Weights of a small sound classifier.
Model: 8.06M parameters, log mel input, arch res2net, activation relu, widths [160, 272, 480].
Rows from block 2 of a small sound classifier, named by matrix and row number. Each number is 128 + 32 x the weight over its row's rms, rounded and kept within 0 to 255. All counts start at 0. After the name is the row's rms in percent of the matrix's.
After each channel's rows are labels from the 100 clips, of 14976, where the channel reaches its highest value: "top examples" is what is common among them; "band" is the frequency band that holds the peak. Only what is clearly more common there than usual is listed. The data: notes from a synthesiser with random patches.
# c30: last pointwise conv (model.blocks.2.c3.0.weight, 160x160x1x1), inputs 0-159

c30.112 108 [127  72  92  98 148 154 173 162  92 137  44 116 120 109 143 110  78 120 110  96 100  86  71 120 164 145 136  99 109 148 113 132 107 108 131  71 122 131 119 116 119 134 168 147  76 146 153 146 136 115 112 166 174 131 173 156 100 174 215 162 127 110 195  76 207 102 126 140 127 160 114 112 127 160 150  94 100 114 128 100 236 144 108 148 163 141 103 112 126 100 128 127 126 111 141 127 104 255 104  89  91  93 122 123 101  84 106 122 128 149 176 128 139  84 192 129  78 157 149 154 112 109 152 113 122 145 117 114 149 130 134 119 154 163 121 191 123 123 158 102 129  92 178 167 119 190 158 105 101 155 102  87 112 137  99 135  93 128 131 152]
top examples: bass register; swell; filter: low-pass
band: 0 to 250 Hz

c30.59 092 [126 109 100 192 109 135 100 131  91 165 176  95 141 113  63 128  67  81 127 158 111 152 110  85 148  98 167 165 119 138 143 117  88 120 137 107 170 184 132 137 119 139 142 156 148 190  93 110 145 100  52 142 117 174  94 117 106  81 205 137 101 150 110 118 188  86 108 173  95 128 244 163  80 106 120 127 128 114  77  67 126 128  81 128  62 103 139 148 102 195 128 107 129 118 134 128 144 133 130 125 148 115  98 124  70  95 149  83 170 146 103 107 133 125 124 145  98 152 130 135  99  99 105 187 164 109 115 105 136  78 157  64 107 107 128 124 101 104  93 102 123 129 143 130 130 198 117 136 148 154 134 167 123 103 135 167 119 162 143 200]
top examples: filter wobble; bass register
band: 500 to 1000 Hz

c30.98 111 [116 124 122 113 158 156  86 142 146 127 119 122 151 125  79 142 130  62 162 125 111 124 152 128 137 129 100 155 166 122 143 166 139 127 147 137 139 158 155  94  93 130 162 144 123 186 158  69 153 122 165 218 102 131 140 124  80 162 125 150 210 132 145 112 118  90  91 138 154 155  87  93 163  49 117 127 123 155 183  67 134 188 126 112 152 157 105 108  63 146  96 234 195 146 172 127 114 151  84 129 130 167  85 134  92 102  74 146 107  82 155 115 139 140 120 121  78  69 172 122 135 120 131  90 121 149 140 164 131 154  44 138 148 139 171 125 138 142 177 173 117 100 125 135 189  87 151 142 105 172 141  87  92 121 134 109 127 102  93 133]
top examples: filter wobble; high-pass
band: 0 to 250 Hz

c30.107 098 [110 164  99 136 103  84  98 221 125 161 129 100 117 175 101 139 149 175 133 107 138 166 177 129 129 136 137 189 170 106  87 173 130 101 103 164 135 127 130 147 156 157 132  83 177 153 162  98  89 162 135  96 171 133 111 180 157  75 115 138 148 134 147  95  86 150  92 161 114 110  99 129 196 119 119  84 169 108 155 118 141  95 111 111 132 136 113 165  81  84 181 103 185 117 114 174 227 114 100 108  89 142  96  76 132  91 155 110 128 140 164  75 118 123  75 100 136 147 150 131 142 148 146 170  71  97 147 157 140 152 138  86  67 151 124  92  76 138  98 123  86  86  88  83 130 157 160 148 109  98 142 122  98 123 101  63 142  69 118 148]
top examples: pluck; resonance
band: 0 to 250 Hz

c30.93 098 [167 187 118 142 172 153 165 115 133 137 141 142 140 164 158 125  97 119 127  93 121 131 129  91 145 150 145 115  90 124 137 152 123  99  87 115 200 100 121 111 102 181  98  71 124 115 113  94 130  86 113 118  83 134 145 158 125  88 164 119 141 116 131 149 145  60  93 111 116 158 107 139 183 148 111 107 159 116 153 173 205 129 121 122 102 150 102  72 101 112 155 169  69 130 137 101  96 134 145 106 127 136 131 140 179 112  98  75 128 146 106  98  72 135  74  81 116 167 143 121 102 115 160 100 110 182 131 202 154 254 113  83 173  86 134 118 132 105 132 118  89 137 226 126 102 115 128 114 155 148 198 149 124  95 166 169 142 164 176 147]
top examples: swell; bass register; filter: low-pass
band: 0 to 250 Hz; 250 to 500 Hz

c30.154 094 [177 109  81  85 165 113  79 186 106 106 139  56  71 109  89 209 100 164 178 186 117 132 167 114 108  97 132  73 154 170 156 100 152 126 157 101 155 102  52 149  92 108 101  78 172 177 129 111 142 135 146 145  94  73 161 160 147  96 117 136 167 122 165 101 145 125 127  94 122 120 170  36 164 120 118 130 120 171 142 129  93 190 105  86 160 113 127 164 118 108 122 151 155 154 161 151 111 103 156 127 144 148  71 136 108 148 101 158 142 117 129 169 101  81 200 169 110  93 122 141 105  73 104 107 155 146  52 188 112 166 125 126 129 132 136  64  92 129 107 114 156  92 140  98  96 121 123 109 128 125 115 146 139 139 125 136 105 104 159 107]
top examples: pad; bass register; filter: high-pass
band: 250 to 500 Hz

c30.73 129 [131 104 124 254 110 164 129 152 111 172 116 123 174 110  90 133 149 110 143  78 157 134 163 132 136 161 211 125 116 111 159 162 148 103 152 134 193 132 145 167 190 188 115 154 142 154 187 127 124  98  71 178 154 120  89 120 165 109 134 150  82 131 124  93 116 114  93  54 103 100 160 171 152 152 139 115 152 147  99 115 161 105 165 127 134 134 136 157 148  94  83 129 128 111  94 101 101 153 146  98  86 155 124 249  99 147 133 137 170 181 133  97  55 141 161 151 148 121 149  69 150 122 129 123  59 151 182 132 142 115 133 148 134 130 125 105 160  74 111  76 100  87 140 155 129 125 124 149 150 161 104 132 128 132 168 140 144 125 120 129]
top examples: filter wobble; high-pass
band: 250 to 500 Hz; 500 to 1000 Hz

c30.9 103 [143 121 180 143 121 134 192 112 134 178  90 124 152  67 118  98 157 108 154 108 138 125 145 177 155 181 135  84 110 112 121  89 143 116 105 148 133 101 116 122  68 133 130 164 161 152  98 114 115 150 214  94 146 126 177  77 106  84  53 183 111 109 125 117 121 123  91 144  92 154  79 107  98 135 124 102  89 205 129 155  92 133 100 149  86 112 125 153 133 153 134 141 214 190 155 114  60 112 139 172 180  87 129 152  89 141  89 119 132 180 170 112  94 131 167 142  86 111 114 136 130 117  59 150 132 146 126  64 132 158 104 142 168  62 146 127 147 157 181 146 116 104 102 153 165  74 158 120 116 107  98 145 131 118  94 144 186 121 117  84]
top examples: resonance; filter wobble; triangle
band: 500 to 1000 Hz

c30.155 104 [ 93  87 160 145 123 138 154 178 137  59  92 116 126  84 242  95 201 148 141 116  97 144 156 108 124 160 137 124  86  78  68 108 112 134 139 121 125 153 120 135  92 177 156 100 111 156  98 162 106 100 129 108  80 138 168 148 119 162 129 137 215 120 155 115  72 108 129 134  66 141  84 120 124  67 123 123 194 121 133 156 170 122  67 144 154 139 129 119 160 125 146  98 105 187 170 136 167 180 136 139 142 110 113 109 111  80 218 159 140 167 106 148 120 129 171 123 110 156  96 111 141 173 153 123 104 129 147 174 106 159  81 134 104 106 220 144 105  86 111 119 115 137  84 158 147 132 148 115 160 108 131 137 108 111 134 158  71 138 103 140]
top examples: triangle; bass register; envelope: gate
band: 0 to 250 Hz

c30.129 093 [130  87  93 117 166 129 116 154 167  50 127 145 109 123 102 104 143 135  80 134 149 129  69 160 114 141 120 120 114  96 127 112 154 170 136 170 158 164  94 123 101 148 112 184 158 140  79 133 149 111 115 109  56  69 100 118 148 116 140 121 125 112 140  86  82 147  87 147 210 157 162 172 102 117 129 160 105 155 143 146 222 153 143 123 114  87 158 134 118 122  80  94 186 106 156 140 118 162 172 150  99 129 116 190 117 113 134 132 153 101  52 123  81 124 139 116 149 166  96 167  99 104 152 161 121 120  90 205 142 186 140 106 122  79 140 122  59  62 119 109 147 122 192  99  84 103 184  79 116 163 143 141 140 114  87 157 112 147  98 162]
top examples: bass register; filter: low-pass; triangle
band: 0 to 250 Hz

c30.132 098 [152 108 114  95 107 104 122 138 144 165 113 161  86 124  88 134  57 187  79 164 134 106 134 108 133  89 117 107 105 149  83 141  82 161 163 127 203 125 142 135 136 102 113 151 191 138  97 147 170 163 131 132 160 104 190 133 166  97 205 151 138 124 156 152  91  75 128 116 150 149 124  73 133  93 146 120 155 244 141 211 141 166 154 137  79 114 135 155 109 134 135  96 187 122 107 114 127 122 156  77 162 108  67 175 168 126 116 121 169  92 136 157 125 172 145 114 102 198 118 106 146 131 182 135 131 147 111 131  69 112 142 104  85 127 125  59 148 148 168 136 124 141 137  76 145  90  78 133  71  97 146 105 126 146 122 130 113 131 155 150]
top examples: pad
band: 250 to 500 Hz; 500 to 1000 Hz

c30.49 094 [ 98  91 117  89 148 176  92 120  99 146 143 111 116 136  64 103 103 141 143  64  84 141 172 116 121 104 148 159 148 109 116 145 113 121 143 161 125 119 133 164 143 186  76 133 112 117  80  97 145  62  90  75 126 147 109 190 175  93  80 146 142  81  78 130 130  93 144 149 137  81  73  61  90 138 134 128  95 141  43 158 133 110 188  97 111  99 153 144 101 167  96 133 167 168 147 106 178 131 141 126 152 136 155  82 144 130 184 107 190 136 158 136 163 156 102  76 171 134 103 101 180 130 134 165 116 125 123 135 140 132 142 141 160 149 156 132 128 147  97 126 138  87 107 184  74 161 203 135 136 118 141 154 113 177  99 188  69 127  72  98]
top examples: resonance; pluck; filter opening
band: 1000 to 2000 Hz

c30.156 098 [100 178  73 104 143 106 142  94 173 114 118 176 134 156 148  51 117  66 153 132 123 101 164  99 167 115  97 213 129 143 138 194 129  77 155 129 150 171 119 148 159 111 107 132  91 125  98 129 157 154 121 111 169  94  84 144  47  91 137 148 157 129 170 133 103 176 104 138 126 122 118 137 126 177  49 211 112 167 201 125 161 168 100 118 145 126  81 118 114 178 112 160 137  94 142 100 120 121 113 144 139 109  97 161 120 126 111 138 134 130 119 156 144 113 103 121 114 152 160 182  95 137 127  30 116 140 148 109 129  78 137 108 111  86 143 137 125 150  98 114 133 130  70 103 186 114  97 121 173 116  75 211 101 114 158 112 153 129 163 102]
top examples: pluck; hard sync
band: 0 to 250 Hz

c30.40 103 [132 130 167 154 134 159 203 143 133 152 123 151  99 146 188 159 106  94 150 129 117  90 148 117 133 164 150 125 126 121 133  72 140 133 133  72 135 139 182 109  72 163 124 129 118 118 123 172  62 127 189 122 102 150 209 170 142  96  83 144 155  86 108 129 142 139 134  99 133  30 150 140 101 118 158 119 149 171 115 129 128 181  22 112  77  77 144 137 118 134 136  89 130 167 106 150 140 130 102 126 102  96 104 160 121 112 112 130 147  86  75 131 111 134 139 133 134 153 211 138 161 147 141  74 105 128 153  97 118 186  94 140  93 151 143 128 132 119 149 158 120  84 177  76 151 151  58 191  61  73 159 110 118 139 114 150 154 150 134 162]
top examples: triangle; swell; bass register
band: 0 to 250 Hz

c30.3 125 [203  99  92 129 178 145 175 148 179 140 168 121 123 103 130 135 134 135 106  99 131 112 137 140 165 143 123 191 149  84 137 174 133 109 126 141 127 120  75  99 145 122  87 152 100 111 202 159 158 142  75 164  98 208  93 102 208 136  92  87 118 131 110 112 131 164 148 147 115 137 161  97 150 100 109 133 111  81 126 100  94 123 143 110 146 148  72  85 123 146 124 143  91 197 113 114 131 146 162 119 143 153  84 197 144 146 161  60 112 129 108 144  97  81 150 145 162 125 148 178 114 147 129  85  45 119  77 171 125 138 146 141  56  98 161 122 128 132 111 126 145  78 112  75 136 147 146 130 227 141  87  89  78 149 131 151 144 162 116 128]
top examples: filter wobble; high-pass
band: 0 to 250 Hz

c30.79 066 [139  89 121 138  74 109 147 221 134 148 136 125  80 141 149 103  99 141 104  94  99 175 162 147 151 119  85 125 157 148 139 129 128 148 108 146 163 150 142  87 103 118  67  61 106  97 141 147 169 150 189 136 162 114 159 123  97 101 170 122 139 105 118 139 140 106 140 127 171 188 182 144 138 119  94  63 119 100 122  96 119 137  97 135 106 120 115 114  98 130  67  88 103  75 174  92  84  66 113  99 154 119 111 119 200 135 114 151 122 119 106  65 107 110 102  77 153 177  53 141 131 104  73 106  75 111 116 139 105 162 113 140 137  88 152 190 140  90 100 144 142 105 113 118 102 196  88 128  99 108 151 115 121 101  93  40 159 177  92 114]
top examples: pad; triangle
band: 500 to 1000 Hz

c30.115 101 [146 127  95 161 112 167 154 166 135 140 125 112 131 116 146 121  96 155 147 112 136 113 124 138 141  82 143 111 133 113 130 115 185 166 108 110 120 136 147 114 133  94 138 141 104 171 139  98 117 203 139  93 152  83  95 130 136 141  79 171 121  69 149 105 135 154 144 117 118 166 136  86  62 120 141 130 130  91 133 174 116 116 116 105 113 133 108 114 143 233 144 132 152 141 115 134 164 144  81 174 121 119 147  59 123  21 114  81 125  86 208  75 121 101 113 149 159 158 110  86 146  82 113  68  81  96 147 141 197 148  66 149 139 167  96 220 118 176 100 154 140  93 131 132 128 169  86 136 131  97  94 115 189 145 159 183  92 109 122 140]
top examples: pluck; square; triangle
band: 1000 to 2000 Hz

c30.66 105 [151  96 148 173 115 142 139 101 167 137 110 103 130 120 112 146 130 115 142  79 176 105  85 105 168 152 144 127  68  93 142 132 117 145 136  74 142 150 126 121  91 115 154 113 113  92 138 120  51 147 108 119 138  54 145 225  80 128 101 146 113 119 171 150 104 148 153 147 118 169  98 162 115 129 140 154 115 115 133 104 113  95 151 137 166 131  81 111 146 182 140 136 154 184 142 128  62 154 156  58 122 150 197 105 119 176 105 186 137 178 125 147 159 175 148 144 172 102 191 168 101 142 121 162 102 109 102 105 164  44 124  96 143 132 148 196 146  94 121 109 131 176 114 162 118 140 129 156 123 124 135 184 229 139  88  83 119 141 168 142]
top examples: bass register; envelope: pluck; triangle
band: 0 to 250 Hz

c30.150 111 [132 126  60 204 110 148 164 106 112 119 184  86 154 161 100 111  88 128 152 138 112  81  70 135  93 144 149 144 137  59 116  95 162 125 128 123 132 127 111 102 147  92 107 134  74 129  66 130  79 112 156 155 164 158 107  90 138 115 199 118 147 153 143  99 168 150 108 113 131 150 119 173 133 130  92 168 140 246 169  97 112 110 190 145  50 151 115 167 161  81 116 120 140 128 160  74 100 147 116 119 123 173 133 135 142 147 112 152 118 139 144 159  96  88 144  88 127 130 149 147 127 182 150 151 137 140  61 187 156 200 182 138  96 162  84 179 133 152 129 104 136 120 140  79  76 119 159  95 125 127  67 139  99 128 119 108 125 118 135 110]
top examples: triangle; low-pass
band: 0 to 250 Hz

c30.43 103 [134 116 130 193 118 133 115 168 109 110  98 102 100  87 140 158 169 117 120 149 126 115 113 134 100 109 120 147 152 126 127  94 129 129 118 124 114 134 111  83 114 147 146 158 165 185 143 158 123 117 203 207 115 116 173 182 103  77 102 122 137 175 172 149 147  70 140 128 119 116 111 142 113  67  99 103 122 125 121 130  62 148 153 146 142 136 134 124 147 153  98  85 134 115 183 132 140 141 141  97  45 185 141 113 176  99  92 149 164  91 110 103  60 122 116 199  93 149 156 160 158 191 121 143 173  68 156  87 106  83 120 148 160 186 217 150 172 158 131 190 162 100  77 190 148 133 128 112 129 138 143 151  90 164 116  76 145  99 149 127]
top examples: filter wobble; high-pass; resonance
band: 0 to 250 Hz

c30.130 096 [156 157 159  81 205 113 138 132 101 113 122 127 138 140 123 168 149 151 112 164  75  94 176 115 153 151  98 133 144 122 137  72  92  93 171 123 135 106 123  97 133 157 133 113 170 148  81 156 196 123 117 141 192 130  95 106 133 105 133 139 188 115 138 132 114 135 187 117 126  90 148 126 105  75 154 152 181 165 176 132  82  78 130 201 133 124  88 157 155 171 130 109 114 102 147 132  50 107  91 104 171 153 119 204 156 145  70 149 181 100 108 103 108 132  91 119 108  88 111 134 124 105 140  46 156  89 186 185 146 100 118 192 141 120 135  95 115 112 153 148 113 152 115 135 161 108 135  96 149 160 129 109 171  63 151 111 120 114  89  55]
top examples: pluck; resonance; harmonic FM
band: 0 to 250 Hz

c30.126 090 [117  51 171 106 135 115 132  69 102  93  93 128 130  60 111 130 114 129 117 138 142 131 114 108 132 139 107 127 119 130 150 153  64  90  71 134 171 102 120 137 123 125 168 150  94  75 127 112 132 120 184 155  43 126 180 164 171 142 131 138 161  77 151 110 123 158 142 136 138 104 122 129 123 163  89 106 133 119  69 120 247 145 122  37  74 118  97  94 129 173 145 137 173  81 144 137 118 151 119 117  59 144 144 130 171  61 155 140 120 169 105 163 108  96 131 138 201 147 159 159  76  85 167 132 161 123 123 189 137 121  86 112 133 135 109 140 122 154 118  80 130 108 119 108  78 170 110 117 186 105 113 111 130 108 166 122 137 174 132 104]
top examples: triangle; swell; low-pass
band: 0 to 250 Hz

c30.74 094 [150 134 157 170 115 133 131 157 104 112 185 126 117 119 218  94  99 111 103 109 131 145  56 164 132 206 142 141 177 122  61 135 132  73 144 125  30 149 124 100  90 106  98 110  98 139  99 169  51  92 173 159 121 155 171 111 105 110  79  99 142 112 183 132 214  97 131 124 110  96 101  78  91 120 131 140 110 123 100 187  94 123 100 102 167 125  99 177 114  86 124 137 100  54  99 134 130 115 121 110 144 168 124 110 115 124 134 134 127 183 117 155 117 121 173 125 152 125 127 160 111 149 119 120  89 140 164 163 128 117 152  91 152  90 120 133 136  98 100  72 142 179 144 115 134 154 206  91 179 148 150 147 113 107 146 123 119 122 130  53]
top examples: swell; triangle
band: 0 to 250 Hz

c30.124 102 [116 182 108 157 116 141 124 119 168 113 107  97 120 124 133 164 120 152  75 131 129 116 141 100 109 120 144 112 134  87 136 103 134 111  73 166 143  56  91  40 149 114 149 130 103  62 133 146 131  95 160 116 132 104 133 149 170 108  88  92 109 128 134 149  70  42 148 110  90  87 124 161 102  88 126 155 166 175 107 141  89 172 105 129 145 105 134 130 143 137 154  93 150 126 208  86 122 103 165 136  93 198 162 162 153  96 113 185 144 105 156 131 135 104  86 180  93 132 135 121 132 147 120 114 135 101 112 127 147 105  34 131 160  89 134  97 123 131 206 110 154 122 168  97 129 140 144 131 130 102 136 218  64 109 116 188 208 134 145 104]
top examples: filter wobble; detuned saws
band: 500 to 1000 Hz